Rows from block 7 of the audio encoder of a small encoder-decoder audio transcriber, named by matrix and row number. Each number is 128 + 24 x the weight over its row's rms, rounded and kept within 0 to 255. All counts start at 0.
After each channel's rows are labels from the 100 clips, of 14848, where the channel reaches its highest value: "loudest" is the band of the loudest frequency at the time of the peak. Only what is clearly more common there than usual is listed. The data: short made-up English sentences, spoken by a formant synthesiser in many voices.
# conv: pointwise conv (encoder.blocks.7.conv.weight, 192x192x1), inputs 0-191

conv.58 [108 110 139 125 141 130 117 161 121 132 112 152 135  97 142 125 156 116 111 119 111 111 159 128 138 143  82 103 138 146 144 113 114 108 120  97  92 128 159 107 148 108 109  94 138 139 132 121 186 127 127 134 107 143 142 153 138 126 103 134 138  87 146 147 128  92 126 156 136 128 128 137 123 139  78 118 117 155 139 187 113 102  94 128 105 159 124  74  76 134 107 147 124 113 101 118 138 167 184  85 113 160  87  88 134 130 117 140 128 105 139  91 116 145 137 138  95 136 141 105 160 116 121 136 108 175 142 109  90 108  69 120 144 139 165 143 146 158 145 172 122 150 133  99 134 126 154  69  97 143 145 119 159 139 133 109 135 178 140 142 136 102 104  95 110 122 135 135 121  82 110 134 165 108 108 121 144 172 137 122 115 117  66 117 167  77 118 114 136 118 145 174]
loudest: 2000 to 4000 Hz

conv.183 [156 122 158 140 113  97 185 114 139 103  81 151 146  99 130 159 160 133 138 165 100 176 172 112 137 114 110 106 105 109 118 104 134 111 108 163 106 131 125  94 134 143 130 118 142 147 160 133 144 158 182 136 106 184 115 138 139 142 137 139  94 120 119 126 116 143 116 145 123 119 135 119 134 132 107  89 143 157 111 121 149 107 135 110 148 118 120  97 109 135 148  96 148 127 139 152 146 160 124 115 107 105  65 137 133 177 107 147 132 137 102  90 105 145 124  68 146 106 151 114  99 149 104 118 126 145 151  87  79 158 123 107 119 142 101 141 146 115 150  82 156  96 101 118 130  99 170 159 122 135 134 115 151  91 110 181 139 105 126 109  70  86 119 147 120 169 115 101 102  78 101 126 152 109 133 113 108 149 127 135 150 147 160 126 107 138  96 105 151 111 122 105]
loudest: 250 to 500 Hz

conv.45 [110 108 105 116 180 148 136 101  97  63 139 101 132 171 130 112  95 128 142  85 129  94 158 113 128 102 161 116 161 171 105 120 125 135 123  86 131 172 118 185  60 126 143 120 128  99 100 151 121 131 105 113 144 132 143 104  93 154 102 139 117 125 125 138 141 141 110 102 202 133 115 115 145 103 156 100 149 129 126 124  90 111  97 123 166 170 115 158 112  94  95  98 114 144 120 143  97 110 147 166 149 121 124 144 112 146 123 122 125 143 126 140 157 131 113 145 137  99 135  93 148 108  95 121 103 123 129 110 162 100 112 108 159 135 135 111 152 145 145 147 150 158  63 115 122 124 110 125 115 160 131  77 137 120 102 135 100 118 116 116 112 145 119 135 137 159 152 141 114  86  93 132 117 133  54 126 141 147  81 135 121 128 160 107 119 128 122 152 117 149 139 146]
loudest: 2000 to 4000 Hz

conv.90 [105 109 143 102 147 127 126 149 121 109 141 152  89 131 137 102  85 131 138 110  73 123 116 162 111 129 137 140 114  86 123 112 137 144 146 118 141  72 161 151 111 129 143 146 139 103  84 115 119 143 103 113 136 135 103 107 102  84 103 122  81 133  85  73 147  92 150 110 153 156 134  83 170 116 147 100 155 141 124 125 125 162 120 102  88 129  97 115  98 116 113 117 178 127 122 112 114 178 114 156 135 136 172  98 124 106 103 124 127 128 114 120 134  78 185 111 132 118  95 126 137 121  93 139 126 165 155  94 165 117 133 117  87  83  93 128 152 134 191 147  98 128 149 132 134 132 145 172 139 154  91 133  99 142 143 141 122  94 125 146 153 137 105 113 132 118 165 135 143 110 132 136 122 112  87  92  96 131 138 113 119 127 116 143 152  96  77 157 119 135 112 130]
loudest: 500 to 1000 Hz

conv.36 [125 163 140 146 139 112 141 109 124  95 174 123 121 132 123 136 129 143 135 107 185 107 118 127 165 107 121 171 118 145 128 149 124 142 109  82 107  99 122 110  91 111 115 103 151  87 106  91 132 180 139 142 108 156 124 137 109  81 145 126 118 129 162 108  87 144 117 111 136 102 200 115 101 145 145 119 130 154 127 127 112 112 140 140 150 159 125 166 107 131  91 154 112 159 153 131 122 121 126 154 130 129 101 136 130 133 117 145 130 150 153 149 151 110 115  91 100 120 144  92 104 139 105 110 156 135 161 171 103 151 114 139 145 124 149 135 162 137 167 160 136 128 108  80 163 141 118  70 103 155 145 148 124  98 164 115 129 102  89 180  78 112 155 167 144 155 129 143 119 139 141 138 120  98  95 131 115  86  96 117 119 163 119 155 107 153 165 124 128 183 150 160]
loudest: 250 to 500 Hz

conv.171 [116  96 101  94 153 130 118 155 174 182 107 133 127 129 125 122  85 115 202 158 117 125 140 120 171 135 110 137 139 106 108 138 134 140 143 146 165 124 113 123 135 157 154 123 129 136 136 114 146 154 113 164 128 126 118 128 130 157 140 136 101 104 128 134 163 108  99 146 155 152 114 127 112 116 113  90 140 102 152 108 156 132 108 131  98  87 151 135 118 136 120 140 118 157 125 135  93 171 134 109 121 133 146 126 152 120 116 113 136  98 155 139 122  91 120 155 180 133 115 119 160 128 145 153  89 114  95 165 126  92  97 157 115 168 172 109  95 177 104 111 106 133  95 107 119  97 152 130 111 120 142 145 105 132  97 135 113  95 137 106  92 122 132  94 110  74 178  59 156 119 164  97 108 125 115 121 163 137 108 161  97  78 150 106 138 149 139 161 130 168 128 105]
loudest: 500 to 1000 Hz

conv.132 [147 175 182  84 139 172 124 148 135 110 136 107 114 124 121 142 172 118 140  92 122 150 116 168 117 125  85 158 156 117 175 126 133  99 166 137 139 137 135 122  98 125 122 115 142 139 113 116 116 128 116 128 113 138  98 125 139 189 126 127 103 132 110 145 153 136 130 177 144 140 138 116 184 124 104  95 134 113 140 136 136 115 157 162  90 122 119 138 128 109  88 157 141 111 148 160 119  91 120 123 134 158  87 162 148 124 116 113 169 113 134  84 125 131 107 158 130 148 117 120 147 116 129 148 151 103 159 134 102 154 133 149 159 131 138 153 130 126 162 107 151  84 122 153 126 147 163 126  95  86 110 125 181 152 140  87 124 173 161 110 133  72 142  99 152 113  87 147 152 127 114 158 146 115 102 146 101 162  95 146 146 173 163 122 101 155  78 121 137 104 139 134]
loudest: 250 to 500 Hz

conv.15 [100 126 138 158 123 128 119 136 110 159 112  92  98 119 141 118 184  83 100 146 150 135 155 147 118  83 111 131 110  85 129  86 152 148 121 122 106 137 115 104  93 149  77 157 142 126 143  93 134 144  97 123 131 113 109 157 110 157 146 165 149  97 145 128 167 109 119 161 158 151 137 108 115  98 120 142  91 175  89 174 116  88 156 141  83  91 115 111 139  75 139 140 176 124 140 128 137 118 128 125 120 139  95 151 134 100 145 110 128 157 131 139 126  98 140 111 155 121  96 142 115 157 115 111 143 144 128 147  73 143 114  87 104 114 147 124 123 110 145 111 152 135 120  86 156 128 150 142 123 112 105 152  79 158 118 115 144  84 129 166 156  97 149 165 133 131 162 132 157 103 135 128  86 121  98 125 151  88  90 142 112 117 157  99 121 100 152 120 135 105 140 158]
loudest: 2000 to 4000 Hz

conv.118 [112 127 169  84 107 115  96 144 161 110 114 148 129 145 142 156 139 116 131 131 152 118 119 118 101 139 117 186 117 108 124 128 110 123 163 124  99 100 116 111 108  98 159 159 142 127  69 145 129 109 152 113 155 134 108 137  87  96 102 176 150 118 149 154  64 126  90 126 153 135 126  91 125 126 108 114 177 130 145 106 111 164  95 114 134 140 117 139 138 145 141 115 122  90 114 170 124 122 157 138 115 132 115 163 127 117 104  83  91 128 149 135 171 111 130  98 110 145 116 124 100 120 103 160 114 143 158 108 146 164 105 141 148 141  80 108 146 171 101  91  93 144 146  55 103 129 157 127 113  99 151 128 123 164 150 123 158 115 138 123 183 134 125 133 173 124 111 103 121  91 156 117 130 104 170  94 125 150 131 163 157 148 131 129 103 123 121 123 172 120 136 115]
loudest: 250 to 500 Hz

conv.105 [159 156 108  82 144 137 116 109 106 130 130 131 105 127 124 103 108 160 184 181 152 124 106 153 133  96 139 100 132 150 135 109 151 106 148 136 119 117 106 163 121 124 120 112  97 175 164  94 149 132 100 153 101 148 138 153 113  97 143 122 125 128 113 100 142  91 135 164 118 169  93 172 187 152 124 165 125 122 114 143 108  93 137 101 195 174 116 131 100 116  92 104 154 167 172 141 145 149 128 148 128  91 152 132 112 162 135 103 132 118 149  97 100 148 149  97 134 123 150 123 144 101 125 112 120 161 142  99 113 124 149 147 145 106  78  97 112 126 140 170 134 179 125 110 122 136 136 129 125 113 113 121  73 107 152 132 140 171 135 136  89 173 116 125 175 117 144 115 131 144 136 125 128 174 136 107 154 131 115 133 157 132 107 122 139 130 140 165  93 106 152 131]
loudest: 2000 to 4000 Hz

conv.127 [ 89 137  99  84 144 153 125 151 122 131 114 146 136 150 113 141 120 106 120 126  76 137 150 133  85 163 125 154 134 156 120  95 118 162 119 136 140 103 156 154  93 147 148 110 131 134 117 120 149  99 157 146 151 143 115 125  99 111 132 146 147 146 118 133 120 129 134 115 117 173 104 126 141 134 161 141 132 161 157 143 150 127 170 120  95 121 184 155 129 125  90 104  78 113 151 145 133 130 192 110  80 116 142 130 143  89 134 142 133  94 168  93 133 188  97 122 155 105 119 123 108 108 105 149 133 111 124 111 125 148 140 127  65 141 174 101 177 115 126 166 134 123  88  82 107 149 143 140 101 144 180 149 146 139 122 125 135 111 133 130 144 132 118 163 138 117 147 140 113 135 145 117 135  84  87 121 114 140 119  95 114 146 135 131 107 119 182 192 131 160 102 162]
loudest: 500 to 1000 Hz

conv.46 [121 137 132 137 140 134 143 114 115 110 111  97 150  95 138 113 171 141 114 119 119 119 175 130 117 189 126 127 117  89 116  75 105 117  81  87 137 154 144 142 121 120 114  72 110 158  91 148 134  96 116 101 178  95 127  90 182 127 144 160 152 143 135 134 124 112 112 112 127 165 116 145 137  96 120 156 160 124 109  95 127 159 138 133  82 112 126 122  97 107 104 107 146 143 107 119 139 131 105 123 163 109 111 155 141 165 111 114 138 169 147 176 112 120  98 109 138 134 132 126  94 169 133 128 137 114 108  83 118 127 123 148 150 119 107  87 106 100 107 114 151 159 118 117 141 142 127 133 190 132 117 164 132 131 170  89 113 137 108 117 162  93 154 125  99 138 135 136  72  80 132 155 128 132 126 105 119 122 120 118 196 186 124 150 153 139 128 116 130 126 111 147]
loudest: 2000 to 4000 Hz

conv.177 [132 122 110 112 112 135 115  61 154 144  98 132 169 133 125 124 114 128 103 157 135 126 105 152 168  85 112 120 140 153  90 139 133 115 139 118 117 151 139 114  98  73 143 171  96 125 112 142 128 107 126 152 139  89 100 109 128 137 121 120 110 110 106 120 152 120 129 119 110 147 119 154 130 129 112 108 144 127  96 125 112 114  99 100 147  93 169 107 152  63 141 163  94 142 170  87 115 131 173 125 153 139 158 111 111 126  90 108 121 101 140 123 123 157 155 130  99 107 107  86 127 119 134 114 101  91 149 127 139 124 128 113 169 148 162 150 112 142  99 155 139  99 144 123 159 130 164 111  64 112 118 139 153 162 118 131 129 122 151  75 119  91 101 139 146 173 145 142  81 158 169 142 112 108 162 164 141 105 156 131 145 124 142 101 136 128 127  96 126  71  87 146]
loudest: 500 to 1000 Hz; 1000 to 2000 Hz

conv.163 [116 100 112 169 151  99 168 133 106  98 143 130 122 118 153 107 114  75 120  95 132 139 149  92 116 150 183 128 116 140 125 135 157 109 159 121 164 107 159  97 135 121 146  67 144 102 150  96 133 137 149 154 128 100 111 133 111 144 122 156 138 145 137 127  87 137 150 143 121 102 131  96 146 115  85 129 121 139 106 126 131 151 151 125 140 150 130 155 162 126 100 166  97 152 157 153 153 132 149 120  94 157 145  90 117 153 105 121 151 149 120  61 119  87 148 118 122  99 119 134 149 107 131 124  92  88 115 112 127 146 153 117 129 133 136  88 170 123 161  91 130 173 102 150 150 129 116 111 141 137  96 176  91 137  98 144 127 149 129 100 114 108 140 152 128 128 155 126 133 133 123 157 111  95 135 134  96 110  94  48 106 140 122 141 159 116 122  80 108  82  97 149]
loudest: 250 to 500 Hz; 500 to 1000 Hz

conv.12 [120 135 130 121 127 124 100  88 119 115 121 107 143 116 103  98 144 125 128 123 145 132 159 118 110 117 110 109  83 139  90 135 178 165 157 136 158 121  91 164 109 124 116 140 136 154 101 109 121 127 152 114 105 140  91 102 142 130 119 162 124 137  98 150 129  96  97 115 102  91 141 153 138 151  79 146 153 120 104 119 151 108 140 124 127 139 122 150 138 170 141 163 113  80 116 107  73 119 121 160 115 132 162  81 137 114  62 171  82 145 110  81 119 143  93 130 109 115 162  87  72 133 169 115 119  70 143 120 142 123 123 111  67 126 135 122 126 109 130 171 103  91 124 154 138 146 129  84 145 173  94 153 141 105 121 136 153 113 106 106 121 135 124 119 110 134 125 130 127 117 123 138 157 133 123 108 109 136 124 129 166 159 115 118 143 177 146 125  96 114  84  91]
loudest: 500 to 1000 Hz

conv.142 [151 130 125 135  84 124 146 122 111  98 129  99 143 156 119 123 110 160 150  99 112 120 121 156  81 124 137 114 132 118 128 118 115 131 119 123 101  99 125  87 115 133 106 139 119  86 122 148 135 144 125 179 104 128 125  93 114 134 133 162 149 104 145 160 130 119 111  84 181 166 109 110 168  88 103  85 160 169 140  93 127 157 127 173 113  97 116  89  87 135 133 149 158 147 129  99 126 149 111 147 104 140 149  71 174 128 159 117 111 131 168 124 105 172 134  97 180 155 140 111 135 112  93 154  85 127 114 149 127  93 122 102 139 119 154 133 166 171 156  85 116 139 114 122 113 145 145 127 129 107 126 122 112 136 101  74 145 110 143 158 118 101 127 137 160 117 130 178 157 120 134  88 136 123 124  98 151 100 140 152 133 117 137 127 138 134 148 130  98  91 164 179]
loudest: 500 to 1000 Hz